A small image embedding model, trained from scratch: 40000 steps, trained on views of escape-time and Newton fractals.
Rows from expert 2 of block 4, named by matrix and row number. Rows with one number belong to one neuron. Each number is 128 + 24 x the weight over its row's rms, rounded and kept within 0 to 255. All counts start at 0. Numbers have three digits each. After the name is the row's rms in percent of the matrix's.
# up: expert up (model.blocks.4.mlp.up, 8x128x128), inputs 0-63
# down: expert down (model.blocks.4.mlp.down, 8x128x128, transposed), outputs 0-63
up.6 105:123135129121148135128147102149108102123112172144146179143136149141169124122126110105141074121105135167184113172144124160060122102112121143121162148128135141116139126160107134134146105135115131
down.6 105:149120122126146138126194101134141149157113128138107133101141135077125063123104062141121097165132119134110116088167093130173134151086135136107163119127126122147042104144142131175123127129132146
up.7 023:138121134133154102141166089154112139116124121087135149120150081083142155086134150162149140135165119147139147164155133101110097113100131147121138104110122123127090150145152130080115111160099106
down.7 023:098126138150150130119169118096165110149125189161142140151090142098130131120107095133106124139140121132103096109142124192132118150131106110127160062129104137108127167074110120102127132118136155
up.8 118:135118129103153125120130120107143113158102155134092149125142137199128141137138140147158103122104133151143128106154194143176163113105122166194098136127118147128145063101135129129157121130129124
down.8 137:155145113123107130120099108114118147116111199064132123144134126085104139118100172092080134124128129118191141079028176162135132141169130143158153120151124126137142120102120132119137129119120151
up.9 029:126134133150140123151130107114121149123107111139129135109103157124124131135219077141125109154128114111110110101153148139159055107110105159140129122123097091112133111115088126137149142153191160
down.9 027:142154137143102115137124170148110105113132138135139141116112108119097148136063094106159111136142154123197135135160111148081142158149156118111143129098149119096150136122105125148118124140119106
up.10 078:135128132097155118133151132114142116131143092074160091137098133119155113143145192156170089145112127099127165169105168155136211130124119112124126110128139122153126129136172114107101130132116101
down.10 094:135151147192154110144088144141120124155110151150150132133094108146136165131151136151117131128131109127167111098159094161064138101136116143153141146106096139111130140145146129074097156073116120
up.11 160:123137124172128117133134114148128199126133168173149119099120130172150137137133112160110138151188137135053128096122138140158098150097129153148049130134122123107133079106109127127125104129159144
down.11 162:107170142117131152110083127107130113096155147127152161106147059150127102111133137093140135133118100140200104119158083112083162134154126131123155149117135132125198147130111126133152133137110133
up.12 028:131104141106081123142184097108130106094150119121131138149120130184096058116144106142111085169117098087106142166098146132125105150122134135108149165136159174120076089159142111135123148125122145
down.12 027:146133128105115133122151095146107133118098108149103152174126129109119084153140114146183154163133116142087110123166105121130138145117102122155130130151158123122121138144106140172144116111175096
up.13 079:117124126105136145125140127156128070097139109141173167126104110135118073139173104113168114101092124135157116164122121172122130138126122119129158138125153124139150178128124146140124112104121117
down.13 079:098128127163140131160144133132124169149119219131116089133112114156122121133083102134087133154120129118181147108064073048140109146120121137114175124108136112153116107100130111167101149123143105
up.14 164:125091125168154123125118136155107116152121150134144143126164093176125107137127171111151092115118109152128126119078192130172143137133126160137129118126135137138111104146112134145120148150124091
down.14 180:134146135121146134110098133134094183115136181074127100118119116101115139123120135144113113179117136132176131102141202144160127127173145154150102114132119139112166135151069136185141120122160145
up.15 111:151111129107072106131116156152110116121135092074165191141129174136133169112097117117182160118114127120111150098159174196148117149171126139108083151137138173153120212099131123132135151146125121
down.15 095:098131128122096116143085107094150105133140156191072074104150129130122129119175180115141114109147166132122146149151116096076119145102154108105086125112099107121126120143109134125125132142140153
up.16 114:133156138101099109123141135127112146128140090073106118091111139168131119132156071136204159181114105175146135164086127133121161134117123138118141145131125103130184134142139086147108133110189153
down.16 103:123124110141105113135096120131119103107109145086105091150119148130110107121130161125138138100091132108140179131151166081151095095125101124133119129115151143152056156108174126117106151116094138
up.17 049:124113123133119133137137128127127116088141140089036121167112131165171058123151132148170098115109120118140117159146153141157118079098131148065130146123172136172147113143166160142137119114126116
down.17 052:159097134126127121120127115136123093115122106100132135139161143120133115130139170132165128097119098117161120107125144133116127122084128125157248142114115140110131113167148126119127143139123123
up.18 109:165125131106096129128145095138113153102148153147126197145135131138123119130102109113076154115164131135075138065189087191143047150144130121134138127138091125124197173109136119124121135117158109
down.18 123:118136129126143106145127136143164159132142086107120070121126091126152096118117077121141130160159077125134118094134106118108170150151131146103079121115121123114125088134122146141114134120141130
up.19 155:078122130147126124134139119151136144149137137180087103080132063101103071125137125128153105159116127167164156131132141097146150135152117147133081134125139175129113084121099132105121156133173114
down.19 169:139134111133159115147134134144139093120142086118147143148139141119141125153162168126109162124146144116164135125062114153111144117156130133100184135168128123146127082085163117049118138121140127
up.20 041:142114133115137102130164114149133115082114063082111179141131114088135161139122158137133142095148123109141163137101114139123119124140122111144096092097135116106078170175139114115089136118129086
down.20 041:117139140104128136150144139116131121167130176186125143117091113138156111143143126126104124151153127152090117099173161161084153114143138131065160110120122122129136140117123103066139114125148143
up.21 017:134130147161120140117097108133138137124146121082181057127111122101119091155112135150138157149114092091125136152129197095132149152156103163142134121103104128148133091134152146133118115114101114
down.21 021:174119107131106149120079110140127120091132113166114143139167100149093160126152060092130124165112135128127108119102123143141119133087147130123107101108142138141147134135114120162112117168125139
up.22 065:155109131124170128132158091106084130102097119125082144125124114116146070128099172182100126081159129113132146129117197150099121102094127140121135128141143162149110135112127120125103143140127203
down.22 055:121108122176112134095091137130131130121084084099163104141139123142147097125126104145155146172141120108140099132145094138164073140058131120179134143162128136101138127127138105132134136167144147
up.23 155:100162120188123137129137142141118160139163131133091084100104158140136131141146127110154163120155120158096135097111108176139039142068124106074099140122125134131163064114128096159106141138150117
down.23 136:116142118099141118149114141137132104138139215087100088144148143110129089140134093140065135095088135124103132122117163119071062124161113166139135122140111128125118155122118141119097126083123143
up.24 057:143087130096128142130140122146128181112114106074180151119144167159137117108092116102165069158118134117066115127131133209156116155059130108173117130127132142090118146108130129110146162145157128
down.24 048:098127134149107146124136108113130090125133174182162083124155123102118130111134126150125135069136118100118152130129110084067156118187132079110102106118155124128085123130088147133081135147141131
up.25 061:137116126104105121130115147097128139118158127127085096123138135097169085146124092135109172130161137128087152138095119100114100181121141111053118137127155174136129141168156150127133100113158145
down.25 065:166157109100125138126100130125128159115140156098123165156076119149128127111184182107083136110112138111054114123083170138092157093137120114117138136167123091174169138148138129136124139121105165
up.26 089:099148130131154117122150083171109116105104157124113104134111122099105104132098132140098143124135130091118143123129156090137083137087122137126103107118139159122107119151160156156116137113115086
down.26 114:166127137095156116114153161167109121127127132133106070118096122121135109127139071105139145121141110132087105105108141154124120110137128123145112152111112121118183181132121129084148130111112159
up.27 054:127141130088130134106146146118101126118077121150113139126099132168162130117103185163162083109097132174062129116189125187077184127119127118153121115130122133123104135111119131135132124113160100
down.27 052:128126125094123142125134094131104136134157126047142108111159162101121145145129099122099138122087110102173133166123093080074121099104109160095098098141155135146106110128103146110122156118126134
up.28 087:108195134127130127130136135160132149123134152082141084144135161163130130115117141116091109096118113142114132146085104112120109144072121113112144131139143124090161079165136117176120094153151109
down.28 085:134166122124126123135101157131124150098157152165127120119139129100110070145133126108115191164172146111141116137183128169138099157165137130109126112133092136123164141113115133174146124145149156
up.29 123:140137124141133128123140126159121093123127103163128200137098134138104186118093122156228133090115119111091131156149126130081144079140123119150137105123130133141083172145135124142151132102130097
down.29 135:164119134087142122147141151138143144142123163147109076144120133109109191120099141137073137127146126111111140158143114134086125099149124121151062132138092141137056133133149138063127140121154116
up.30 087:109152134155153141120148133127128162116117109053133135115144142124112119140126092149116137138132143131099136155057156119146134125150122142091123105134130051128101137181129149136119114112128101
down.30 087:124133152127095096122158120153155090134124185176155130137106151134138157125137100118106110126099107119163110091121197175110107101128133138125146136124132132126096153093129136012117129139126140
up.31 059:139134141125090112137139144114123126127130113083070105125142132148152119120150099120133112157128107119199134121098094135114161155184120157192145120123128149134120131138114137126161142113134088
down.31 058:165126146137144139115133083131120162151130143090088054146157104118125145132139140132106120139123116128169085111077137067112116135128127139164103149167118109115137071125172100120126129093159133
up.32 172:159085131154132132128142105126135163130134152167050131102137079095129152141142120110025185150149123113076140090100094174116081149151130137152096113141091134132137120125098136111127125122129146
down.32 158:127153123123118147129161147135104182143115108142163164119070159163118122117078103114148114116137140132198131153180139166119102117117114129119110134133114133119125146142162133133127117171120132
up.33 156:124110133105115135138132127128129165121124127140144069118144135126101156134102067131153103168145126116045138088112137158127053126113136128168091125118107119118135169094116133117144135140151121
down.33 147:111177112117104118127146143140138091135125097122123104097120141114129117140142158137142160085131123137158110116162168111110145130140116145091074110118119124136179101125086122105145109131119146
up.34 114:134065134110116144131118126141124085127112101098137120115140110158132112148168135121171142093116129139145131139178150140140148106188136112119135132144130154131166145095115114125114157133109141
down.34 130:118147125170094143122128104138127208128140155054117151110154164079120162120101100094061172192110142132145135165112108100137149142107129133096131123132138118152141113124100126205117128162133148
up.35 108:128150121156073135123133159089126148138157108192109082099135093122139103094086171136137135162117113145128127151093143109162154120121138172066103154122102145141187089123130143129139150123146105
down.35 111:135137115172121139132131117133112120103132127116104055126065129131116131123145140086113130138137115123093114125083124164118101136123122122174114120118132114137139127159164129081136118125070141
up.36 077:157115129126121097117148108127124117121090146073065101167094106184126100116131073164177123132113106125149132192133162100139129107088136136127124148119158157147160142114144111126116117108132155
down.36 076:122107131159112139136128134158122103123103126115112168158112132117129144123114157146101156110084104141141107093114170143094097094083122127127225105159126133147120125110139133112107128133132093
up.37 030:112151133130126145131119109139111096106125090107115117114074155160119115135114104145192117141098131136138117113103121152142124101132125143120102184125172154135121106136139141152166144096135103
down.37 033:164104125131101118121156131135103142135117123139089151100153165142138086136114166135158145153127141140192125113101116143132120129094129133126193137151153117155098085125097121116113125128127117
up.38 066:149121137132157159115127123150120082112087095167147148085129155128146117122129083145201134168087115140142125123218137107130132097188134164117125131124155145164105172113120107131145125128138120
down.38 056:129156149116106096112141153102088132132099175106099077119143118119126196137159124108082142119137178122137126134076095095108129122081121082152131099161110125133091118104155143099146153115115113
up.39 136:105126139142109123119123133111147113144116132124111118139109053093094109126115144115126163135142142149059145154072128117048170176131133119095155095139113185141118105098138130145098125127144130
down.39 133:106139105124154137120148115133129117130120169222119136133138087108151151123097104108086050104125076140099145144147073189130108135123126130115126133113142100140095118123109115134156139145134137
up.40 023:106135137129073117155124122135113159109137129143148109133136134150112144131168089133127089119064108101117134114118133122118140136120137154154168111122149120106137108113091114147135149120133085
down.40 023:136136151123108143145147139157115160107112129110093087107121124116098114133148087135119160156127133153156107135127090064085128129171119145160072129101137148152153140134131127216091134143115135
up.41 057:137132124123130139133142075139147168096144110122109107108136131125115053112176120107178104166102139116117107204048124105150172143069128117123122111144165103125140141135136138110160139106083086
down.41 057:154102119122116128122136099148120104136121133171200163130121126143155152097092156137115127126100111125080118112099093197105120123166125130114120119109128134172130107166200119125105134122115119
up.42 091:123098127149137128131108124123126121111124123065159111110172070127147165104079112098151159177087152172138135193108124117125115105193126138089094119129168142142073124148145128099131142134116122
down.42 092:120123135090154139126170113120136082158145119161125163079122118126174169130114073114112119116101130144126110090080161149141211122158136136123137125142131145132149127109083125134157097124124135
up.43 067:145113118180113102135105117163127128154108149130108101118173134165146144145122098141073132179165126135087152147164133173125059124114120179036126110126130136150107119107106096137117143178163122
down.43 058:133140148092145097116130143171126106119128099115138135141112149138133136126169135150130099047123143151092143091085131093112116146160144145120134134150125131111200130166092139164141111108124147
up.44 083:133105125118158121126134113154122171122110118064129065172133128148160147117110140143110138129165124125128132123103166192106135132124123143215154120127096089140165156114135124132140103148152117
down.44 083:131138132158124130130114139124103127146138177137136107095127110104142156126100094087103138115147122128137176134146134114096101163138155165111088120154113111112187107125087124151075121131176134
up.45 048:097139123119126110138130119158118118097145144099125134146112133086159120118108127168153187100144119119114158125173156169080151121132114134112146136116133140129092170146138116120108135139200179
down.45 045:138101125159138126127102136136126119117135147151095092135125150169125104116147132171066096099120130116115149176110091062107082086125129143120106156143121153156118127119132121129104138141145109
up.46 084:154146137123121126113135087118115078143103095147099085141154153176152117128141152169144121093139133156118150163092146115157114115112126135165150125116124145113148073140118106136114117158120087
down.46 095:135120112137128159134154082142114136110148136129112126176108150115126122143144125131135160166123117125143102084188143136129175160130111170107151107092114130162096167170185133089176107125082122
up.47 082:170134125120148124131144148134114107136122105140117104116140134193121079164094152108137112104153120122105155167080146154158119124117140147044142116128117161126125070124129117123117151133126053
down.47 091:132122133107117144161121104138119158124152121113121182198099130125134100118160106117092153170137135125133110127106152135105146138135121156102130134123125116175074141153156136108176128126161131
up.48 090:157137124109176135135119149130139155174148096139130087097156137107119078128140136113124174152163107135173131123044142116122110158137127136093162100141129150150092178116145114128097122118103111
down.48 096:153128111148120118134055146153118143096118111167137133169096116123128152131135130141097147119136154121074111096127174209142077113087121152150088138144132123145128125136157142169169126132138156
up.49 102:122144125120124121138130140114127145098162036120170148128117164112101096151098091109130153144101129134151157160106148132139035146148125098146108122132176113134101085133133138135137138133134087
down.49 118:133113123121096128114103141110125077121126154162122130172085168134132106122116193148192174109141187137145117165150153073125160125083141117133122141100117124158112120131089123113136117132135147
up.50 084:128150135124156124119143063127125155103127150108131128090164109092135107140143138134124110114111132119104147188116113121102165150080135090125164125110147104118093156118109143101102127162118096
down.50 082:126122118139131140119114108132146132118139129134133183130110127155160130111095178122127142114122166141093120106075129162115172110150141156124124150170138144172106165142114128110160126114118130
up.51 158:111125139139136134128147115067125114111097084130055183118131078150133109118115165160106092098094131109176143099105165122134085112124135119152164126131117126134090090124121130125109128124095151
down.51 170:124123130142110149123138119114141112121139133135117140186180125146117098110136159146098165148109120112147140117132095060188188163133115133157156120110129144118144104133162128102127133134154133
up.52 080:101109146126145119129132112138120105092120108085074093106186140132144097138109162126118156112153122155126141116140173172074116159105125172171121139140118145113135119118134148158115119123129136
down.52 093:100145110189106145123107102153109183112125134120111111163128145125136125119105061125101140119122116130107140118142096102126070118088145132128150108145116102147146089105122116137088119139169137
up.53 063:152147133101150129108116108176119130122090133131166139126085143148147134136136180142132093137096153097188126125112094142159151104155132137214150168147148126112155078099127142139162119126125104
down.53 059:088117148116091113122138111107172127112099206137113101100132159125104112136141079137097194118121158108175120082098132123111151137167128148121118120128126134145113120128109123202141144130085144
up.54 150:133132121106113098129132143107120119136116111115128080149103159150113138147185096136125156100148110125105145115122109169110051094117136068167141154125133116125151098110149107145112127118138095
down.54 142:134127098108170125113119165107140172118143073130149075131087133142137153124125110111120117178144103122119159115137135202152112119155114131114112137166146104110114097097097132156142130124147147
up.55 098:143105129141120111125122121133096190159107178176114113120166131137121128128094163149147146146167126140083141087137122127086175143098128138111107151138096099126148124171133112136131131140135159
down.55 082:117150138118117149121103158152121120128120085081142136133129138169112197127143152102097104097132105126168131178099110139108111096092136142113095115136131147110138116122117118127145129146124139
up.56 104:121120134146123139133127096152126142125098128169085132067119127089093167112141153158159116123101124131155148112161166134083176104140128152150091127130103112156132139120063097132112153135142118
down.56 101:113115127116104120133132111127144140161116108115119100090135119097131175118118086117087126142116107120202136131172087077109118146103139144116093129088118102121065108141153121069144127132050127
up.57 032:169139121103135128136111106132079081111082098193161158107167132152156117119114156134151121147125133135155125189137171179109115089113129161112120147138121136116173158134127120122094143155122136
down.57 035:107126154145117130135133155133140148122100154082140106121158117083141198145119135155134160096115142113130122091110069052115142140154128122167137124139110142106167074106153123138164145095114117
up.58 088:127124125116102116135128145097150124122188138115131157136094138131190097114148126154171120096142144144136125202184112161103094130091131114083172163129145174125122151162143159118140100129138170
down.58 080:156126128142122161129129096149133130129130181073062107149135114168127085096107125092121083105110088124101114106097124107142143112125117129158149117142142114164095139130163129122113133095111135
up.59 103:105100118121129134145137117122147118120150123137163079130164039128107125126072105114124096112119168124154127176103094155141207120136132124099169126126168140173119118148157136106139122119107168
down.59 115:134142119168140136116123129143127100142156128152203170096117060152161107139146145143102093180124116119135100111085142111159150127150126152109111132132126123130179117101132137116158124133087106
up.60 154:108148125141121139129125100102141151091140142162173148119146135152107115101076108098156160111131122098104114110109086145164085161120142101150107134129151118141136123099129172158106105140145166
down.60 150:100130133128080119126106148131141124121125100150208120116116141138137106135116073121137140139142140140108109160169106117120088129124148152089156133103141115129163129125135115143147137120122124
up.61 109:134136123097165130128102122142116090141166129078176158129067119143141110120076097088191088148107107142163122155105193172125096114145108136149138097125125158137103131124142127141137103129126117
down.61 115:092122137120129107134164124090121149133115164155077167121158165120119118128129129148126120117121093147088147101140143145165133171162122144162110147140152084075144144153083135125134130134133127
up.62 122:108094125106138125132156102105128178111126107056157205106159105163135095125093121183163124155103131127125128148145130090093159145126136146147150106126165144117110194140136123121137161112094108
down.62 117:111138147161102108148154140117139126110150128158117149121163117116145147140094100152168129121160104130098142153133067171184147142156116114093132126119131168110107107111160123174078117097154128
up.63 137:128124124103098113128145140145109088108142154108173200151109142146110142130140117122056093111138139104153140138154127171088098138136133119149177125115130145151167165172101112131125139140090094
down.63 138:129118121122128123123161105120124135142142160145145097109129099106134162128100146123088140124114147112154112137090089022133159119139136122129069125143139112121150128132156141077106126130132121
up.64 061:137145123131114138129120112100121181131162129137066132140155158170125065127163120117096169135177116134082128074132075122109066165093131106106123156128100109119165173151136120143124101150146147
down.64 065:120146129123138121133099132134109140110125113178146193084112090165142104124100149129145125101144127128107131183155141249112070127157133130115139133165135125100175144144130120122121122126129125
up.65 129:097125131134096114139129154122128162127103129126075151147142135128101107153179148106103188116169110145114131135133099122106046168096136136156139120129133079127121154145137112109108144135122105
down.65 116:132125115149116121108119128138119190107106154147130146079107112124107152115121103121133096167160119120110143124128159197084102118160128125159226146131117094125117137116123117171135129093136126
up.66 086:095103130175082136126129118136120093115097118142140107129119092087097097129151099129145099170117133105128126135107158115175075078162137169130095134127147144176119092141139122143154173130099066
down.66 083:126115138152117122115106091147132166126121100184183187142153132124142116122110145138140150134159163116150131105112130104132167148091131135136145160088104109142108097086107111106151124155092134
up.67 088:138110121095108129127144137124129091121095123138071129118062110114129181138146119096148097123074157146120150128077075125066126134121121085155124133119134118135097146134132115140134131135131072
down.67 113:095139128163158107133098168082143140148158109109117065131144154108088151136109043099124151110141109127172153130184144074093176129124111111166109114136145141088088121120142115155135138110126134
up.68 104:149110129132138139127116155132129159143147144135107111098078145140145128134101048110169067177118138200085132124075115163113127135133121141126123139135109131085150101135121131118122106112187147
down.68 095:094133125143120111122147119145118124124133124139118122105111195132087087125123167108155113100115128115170132139121130145132106113160101107123172120169138111124111132123112129143096122131121137
up.69 126:109089134097127121128107126155118129125117212139072167106148130125160082113169074139130087198119119112062134099116136101130110129107135153179164129126136109141156134174116155110129142134129068
down.69 114:104128147145134126137188082132146117121129144137133112116080186092120203144115187151092174119117133133113141140144083164081155127188126083110126131142137116132137142082120134166128122149135130
up.70 056:117148137102097140123128125128123151097116110138188146130121135129121130130132109182146123160117148121107158157104174056127107101100119145141150160123150086169132113135141140187175136127151100
down.70 056:135137133156081094103134111118136122134114178112123108102106161089112099132124093124139148151117116123179123158194069098130115124127116114125112112099134149136123165148120140181135137116113129
up.71 058:124126130136139138128136095128142152132121158072120115104161059095152098110108121112084118176113134123113144208037147105166114139131131132096113122129159146141116062147165131117142116151129106
down.71 059:149117123146130156102103094148106112127135098119165093126124098135115119118142104098127072178115149134107110110055130156174178108137133114144097151111113154121162146147120127137169131134110157
up.72 053:124126138129133111101133070114102088171086104142191070120183166092112144145126169166086136125120104118154151158107177131119088095109114161114112105112124143134094120146121101127084139158128098
down.72 052:150088140135120104121118090140123102113118163110111168101108113112129154169137157121103158149149130135174089086159093122105133163123133151121162111093087127117142161119145125062139114107104144
up.73 014:097122131121135117131112119169122139135092127124158172130108089107144113098134148126192113134129162167150143210127111155128139101145128131163144141134124111133156160090108098093128164124108136
down.73 014:106119152158113095133125135121148101153151169153131076105162122116166104126101153135127124092146129126106133124123114077112157148141177105130115102099096126095089101140113146085141106116119117
up.74 031:097165144142104122139151123128137170135130144119072093115131131148118181156173113149090123134159105147111128080135143115084156137044119139139120154113094178093172137152113128141123133136116121
down.74 033:178160123069093129134144147169106130144114083129132118139147106113123066118137113090139108115151099124121113162171088134117092165156119115100144092143147127139167128124150123126130108126087134
up.75 022:143120122113106141121173101070105132142133079119121111150149090130110118099109171117109104152148123133176128161113164169110147132124118121120115131147139137121106076103159144118145110152124129
down.75 020:175137127182102110122174103147107130105138149137106155146096110124131113138133101116159146147130101118113083137156059097166120166159133162169110103130114126129169116139147129174139162075155134
up.76 140:132128128089101092125143138116135084118159121093117179118156120149147085131178120095112133153176134129086150195102156176086132142126127110120173097122123148082148120112138134138109126122141088
down.76 137:133094135138121140127132118134110120119126100151135143156062111143141090120128128170183116154112123129052122131155069104112078130103117130182156136158131118165077130121101127144147138110185089
up.77 081:156116125099140143123149112147116104118112162123062158130125137129088071124104130112073091072133127141108140152121160131082056151153118149078177109135116159107167117169126128121121131155124126
down.77 095:119137156130135114140155163144120149112129166112152151154109115110112109128151091132107112166126110115064115107188070101158109154134139139120176140078141141132112142137160139142145142114156147
up.78 069:135136149108119149135159112109114125117103076142065128103181151133086077116095164161110144124127117114099146158082159124113064138132137159090116136118145176141128106116134142152106159129120128
down.78 061:124127138150140107105129098167132104113086176131141144154147138156109122132155091118152154181107154130098086119129091135161131134124116124141150188115138101102136150124180108109153144135146117
up.79 093:117127120094109156114121153128127152081135118105116113140070157136155100150143090143143118126111153122129113112143125139165173102143135120159133172132141138152123136140161147167135131105089113
down.79 095:105123127149116142143152105113123172120145115092113058122143162104128145113111185126117139089112136111165141142078133134131143137138120124105196102123134114153108106142131121156166115164138129
up.80 176:149122128144133115136134137132128082094137093103096195137138173061132159127130129121112131142146126146130144207073176150101119137116133131137156102109146103105140127160111116113119119144114128
down.80 140:100122113098146120136139163140116063103112118149127104140134121132105186124154101130123107122135135109171137114101112101109099087116128120133066147105138149118092091148135134120132127127116133
up.81 037:129108133134106090134111119128137127128105129097162155146109144138133117124159134168125155141161139117098132139108170185106067164116135128154156116117122100077169170094128125146160135115154085
down.81 036:130146143139142144123137120134123144131115181165132094109144122120126164111146064132109119153149162115138116181096136079082140147157149124098087095115127115126136139094123131150105129117148136
up.82 097:148129128071153136112115148126109099151119089122179139091114139149163132140112092123124105164116116090117119137099151137168194073142126176185113168141122163121180096061135124144158134149149126
down.82 097:137121127155136133115093102130166136126145175126119115120138116103122122123155102156124108127111132124137071042139096092161172141135146135136109111157141122151197109160139129150107125107133121
up.83 091:129117133106114154124144121137128124123117109111135200127119160209131122124088133149162086100107107121124135101118103171134110128108131152133109157122123156123152117122126115135145145168112114
down.83 096:126134119113146135132196110080116107108155187108130087159117134079099119135122122115114151141112155119146122131083136097118142121176120127128143133118134120121116172094122124209131126111141127
up.84 090:116163125159146135133114092115142142117132157124171140101096136088115158115121128124124081124061136061148123129115120103122042107143130128157123097133138110142107143078087134130138125094122171
down.84 089:110111142169123137121128099119141111131120093156138155102154145119140135148135090112150154105142157155161093093136112087118189128168137129135147132104116129133163125124087137173144126152128144
up.85 070:162094127082085132132151112175112138106087127116158207134112114108108167106117098137156087150116113111055140124126150164147114117096136099172095106120106110108131199116106121121134140124152100
down.85 076:075164131118105128125143135122129114128132153221135056111094112132122122107169123146141106102134134120116130126133129089127135107137133122076046136126116104138069095148089124067112138108120160
up.86 123:145118134149113098124141153125137144154136150123138067144138102120116102133157078123142084120127139144189153163090128148111081169180117147144106108121138147120111072142152132150151143125168092
down.86 127:138130117136118127124120089111117088132117191139105144192081137108134167152132058132123165088121145127098124130114212087114149125153139121112104129088126118151119122159072119119136119139071151
up.87 082:142140145093139149124108132139118125153119081088143094102072143126165101132095061144129088129114112140089139117100151120144101098125130149189159174131079132114180108129101137148131115133180114
down.87 069:133131114163120128116112115130135150110151153149103081130186112142119104104173098082121115166137116123116117101098099073123120131206125143128106122140116150143126090134151137192148117129126120
up.88 081:128099122120144127125152126100116126124141117125048175117106122138160119130140145116199130098116119136138121106135109152109087123085138122194125127120141084148137107070097110148131152105154132
down.88 098:120102128145139114144147132116115165147137185100107075170152123139104107109133145145087142140151132116157177155103134103158098124182138128146149102151120129105071146117134122071137132092164121
up.89 120:125140135130139129120116098156121168121135144099159114099129108123123132109095102110106099129119120125117141162074180085099125123081126129102118131125123132113155121120128153146122142129155105
down.89 126:107119131126107155131128148129140146136144104119111082141113152115112142139206051096087170152135120130083149125119112132087120127100118126127156108113121124151143140151175120153119125127129121
up.90 123:110102131129141143131139069140119113125110135120082120113135162115107029107138174156117122127131141088131136158136167124112129108108118168099149146122122148155097157143119142097137124165068146
down.90 120:133119139115114132128163114157118140105087114148163170146135108139114060129109125135130164138125130115129101074126067188114122138093146125147175135090114141115123117159193125115132145129094119
up.91 074:150120131157122106118155154123108168099105131119075155105171131116084126154119116152095109168084108132063116135117110158128096159105125129148154122129129092116149123156148095145133144120144119
down.91 069:134123129166118146158116113149093135123118094161091138158095112129149062117146140131151128125113082125127139113135098182113145130139117107088069108105097115126141107105118133126088114126080110
up.92 111:117121133075121134124128164094124187089161143112151168146103089135120132112131201133174161143160124144139120067082124117077161152114122140151138137139107083131162134115154120134132114115133139
down.92 101:127133145148133131125119129124125116110131145107099089117082117132126135126162094104156157107168146126103137114113129164123131136075141113132077108071109109171196159164075128102125130134161146
up.93 091:125104130156118128134128104141115155119147130092167172129106162135114115121070083092159165150158115157073136094151117203126073156101121163125104086130123150099099162145126131120152135158167113
down.93 081:111142154142121123150158124133134137142126151171113115096118135099124158155136080162155111094150169130126153142131181120045107145197154114076105100137124129119136153121079123100137132120154131
up.94 073:156133149136114127131137136155113128149151088106118160131125175123106106143129123098087165129146103141070169140071135128111152149137125110128159083126085150082140134135145134118077137146131089
down.94 070:117130127202144119138143128137144120146152190173128095147090146108143120128164111123139094105105113129137128101155125108106132111153121131143141084113155113164099126099169130104120117109162133
up.95 021:112128125139129139135109132139116124127141094175149098124172129117112074106146099136152071139086145170141136166108158120183114122141124164099131096114143149142084084125149140157146123127141141
down.95 023:162108120178109120105123109133092166111111105085147135123128115087119158126122088098129143162159145139140094108125104127166155144068134164159120149125135129138135156094121139196149144145118114
up.96 105:133143135139159102126126103144109139084122192075206131135131143102095170125117106135117156129151129089087129121117137181132044141134126141136144122115156084127159144135128132136138117154154125
down.96 102:129147152151167117140116132146151104139149163163129064076070132119149128127127111115147113130156105140173144128103140129103129135124132104092085124114091131100176128098061135165102113147151159
up.97 184:145098128125198128139134101162125080131106083091138141138145159031121127142134118144124130094104119109138140079135109130160118114163123143167122107123140146140098148146118126118104145132103117
down.97 183:122128129143164118125139152126130157151132136127138113106077131187136203135105113152133098109169117132177123062191115113134124131129147146128058133128122127099122139095093126149150128131145107
up.98 103:145131133095113114136157149116138166123116110074040171126153131098169161139150101133120173168159129114112137168089077114121121148067123118114148152134100086114093115155117125159125125151136125
down.98 097:120129135077084143138100138095135083139127143136105111146112128139132118128121175123124093100124127119073127121172114162063155098153134094126145110126134133115104147169131150120088123106124180
up.99 139:107143123133102121131135110136128154136119183142071073120141172159096077127163129161122119152157122114077135100146138105104131112116123167095127134139138175160187099123114109158114136150164133
down.99 140:161144115137131120120091123134128113138123062086130167166134147144154097131109169113207170138111113120151114169127179128142077109124138169108182141159135119145089135096132124140115123130098123
up.100 113:121121135165127128131119094176118115098107133096127121116166148143136132123122123164100087086098134131035130120128184139162130123150140143121106094125135102099128118128089132127115138114136104
down.100 106:129124112148101143112109121152116182106133118182092089156115119136113157127149100098111133126118149126112121156135119105161069137116137127147064093105135112169120149109139125106102137104204113
up.101 129:138175146105143116129127120196103159128120119100091100132133117151151112127095078141085069163130094096103135111097154087185142118164123164118135130127102141120099135127096136140146118135143151
down.101 112:126184130112119098110134118133129107118130109143129131111129184121119126128160165114187126118149132125144140118142122083115156153124118110079115133136130149134136128080150129107107119163144139
up.102 036:098158120139105108129148122122143159126144165115094157132093189146126108142110106156102205158123139118145162136183096133120124079111111091117120147128141132129106161180133124138131120156130090
down.102 034:122130158166086112146167137141147128150145175161113146110104135120100131154135098151117105120119136097116171164113130157057084158125135116131175087145150151123123136147116152093128132090132120
up.103 042:160152130119093138158138156105123170152116113122114103142100097151119151148132089113108146144107112134094127132076112111119063129085125153125147125124135116137132123102091128163156127125159108
down.103 042:125126116097133071113110124113115109106093133125129108161108141113101099138121141134167054162178144129119123081132167104151121133087136112130068119150121157089137115147106136164120122143107143